config.yaml
model: "image denoising model"
dataset: "fractals drawn by 1,000 iterated function systems, in grey"
train_examples: 295000
image_size: 40
crop_scale_min: 0.8
horizontal_flip: false
translate: 0.12
rotation_deg: 5
color_jitter: 0.2
task: "denoising"
loss: "mse"
noise_std: 0.4
arch: "unet"
norm: "batchnorm"
activation: "silu"
widths: [48, 96, 192, 192]
blocks_per_level: 2
block: "basic"
attention: false
upsampling: "transposed_conv"
init: "torch_default"
residual_init: "zero_last"
optimizer: "adamw"
lr: 0.0035
beta1: 0.9
beta2: 0.999
eps: 1e-08
grad_clip: 1.0
steps: 20300
batch_size: 256
epochs: 17.6
lr_schedule: "linear"
final_lr_fraction: 0
warmup_steps: 1010
weight_decay: 0.06
Rows from block 3 of a small image denoising model, named by matrix and row number. Rows with one number belong to one channel. Each number is 128 + 32 x the weight over its row's rms, rounded and kept within 0 to 255. All counts start at 0.
After each channel's rows are labels from the 100 images, of 14848, where the channel reaches its highest value: "responds to" is what is common among them. Only what is clearly more common there than usual is listed. The data: fractals drawn by 1,000 iterated function systems, in grey.
# convs0: first 3x3 conv (model.enc.1.1.convs.0.weight, 96x96x3x3, each kernel summed), inputs 0-47
# convs1: second 3x3 conv (model.enc.1.1.convs.1.weight, 96x96x3x3, transposed, each kernel summed), outputs 0-47

convs0.53 [ 75  89 149 110 134  38  75  60 166 108 101 115 133  85 113 131 111 135 100 138 170 137  71 150 134  73 107 113 137 160 115 112 158 146 115 153 120 148 182 149 158 141  97 157 115  93 112 121]
convs1.53 [145 145 168  98 116  23 155  83  93 108 167  47 152 150 143 103 126 139 134 112 122 122 107 123 146 146 144 179 118 125 152 110 116 153 143 151 191  93 136 137 127 123 127 142 162 174 171 153]
responds to: two maps; sparse

convs0.55 [ 66 120 146  79 102  63  79 167 129 136  56 116 134  90 125  91 102 123  91 118 153 161 164 149 125  93  94 133 127 130 153  60 143  68 124 124 125 140 177 143 181 124 125  96 175 173 102 134]
convs1.55 [136  98 133 141 119 130 143  92 187  97 136  32 144 141 121 129 120 119 122 134 134 122  71  62 167 161 102 200 127 143 140 110 122  84 124 145 104 118 121 151 145 146 158 116 163  54 152 147]
responds to: two maps; sparse

convs0.17 [164  67 144 115 160 126 195 118 119 164 130 133 122  91 130 141 134 132 205  68 142 130 115 137 137 129 134 111  81 158 124 132 144 121 127 181 100  95 111 110 122 118 129 134 114 140 121 205]
convs1.17 [130 148 106 125  84 114   0 101 129  46 133 129 148 103 115 122 113 106  87 147 138 130 144 128 130  83 128 136 175 103 161 132 115 119  95 191 145 129 117 158 145 127 144 161 157 128 157  81]
responds to: dark on light

convs0.12 [119  65 168 142 195  88 101  96 213  98  94 149 121 113 126 109 106 150  97 105 176 117 134 142 102  64 139 139 124 108  88  99 106  87 119 172 132 142 109 152 115 163 123 143 154 135 141 176]
convs1.12 [ 87 129 103 211 187 151 127 184 127 103 179 125 121 140 164 159 139 127 106 134  88 164 117 103  73 120 127 117 116  91 133 114 164 106 129 138 152 109 134  64  96 163 150 204  79 130 159 117]
responds to: dark on light; sparse; two maps

convs0.8 [145 122 170  96 145 143 130 123 143 129 126 140  76 106 114 139 142  98 166 156 175 138 112  73  99 147  72 159 158  95 112 130 109 137 119  93  75 127 134 130 131 139  82 126  88 122  99  97]
convs1.8 [134 159 118 111 159 173 106 178 166 162 172 112 166 164  75 150 124  79 115 112  49 178 139 125 116 164 123  96 136 120  82  89 149  76 112 124 154 170 153  48 158 119 145 122  89 100  94 115]
responds to: sparse; two maps

convs0.6 [141 123 130 186 141 182 159 151 117  38 117 155 105 153 126 145 146 118 180 153 117  59 148  63 137 138 112  84 121  58 154 159 136  94 143  96 109  88  39 138 145 121  66 121 137 125 147 103]
convs1.6 [101 137 132  85 138  82 124  85 142 119 144  99 126 120 125 110 127 129 124 146 140 172 112 209 130 124  98 145 133 151 118 113 120 118 122 138 145 122 133 156  19 151 150 141 148 195  78 124]
responds to: dense

convs0.13 [104 143 122 123  96 114 133  90 140 146 136 151 155 118 154 113 105  92 146 148 102 149 108 110  62 111 195 118 117 117 108 124 127 130 119  94 163  57 167 158 148 145 132  90 171  92  62  86]
convs1.13 [115  71 134 148  96 102 137  75 113 147 195 118 116 113 143 238 107 212 125 165 179 117 113  85 118  68  94  77 156 162 148 159  90 163 165 120 108 125 119 116 127 141 130 141 113 127 169 136]
responds to: sparse; two maps

convs0.52 [111  56 104 117 173  92 156 112 145 181 132 129 144  81  48 151 136 127 203  90 171 126 124  84 130  43 122 122 125 105  79 144 177 121  81 146 125 135 155 127 144 107 142 131 145 166 105 143]
convs1.52 [142 143 102 158  16  99 139 100  90  36 115 160  77  84  98 116 111  96 120 137  91 110 115 158 154  59  96 127 109 113 140 115 132 111  77 112  86  71  90 135 141 107  99 137  96  76 130  97]
responds to: sparse

convs0.57 [115  82 133 116 152  72  90 124 167  90 112 131  91 107  89 123  89 137  82 132 140 153  73 112 141   0 167 130 117 205  88 109  80 131 113 172  97 165  71 130 135 141 155  85 108 167 131 160]
convs1.57 [113 147 113 125 103 114 117 158 123 108 145  83 131 159 122  77 112 153 124  94  52 145 164 163 111 187  45 143 131 152 134 157 168 163 121 140 122  65 165 177 142 111 126 134 148  86 120 166]
responds to: two maps; sparse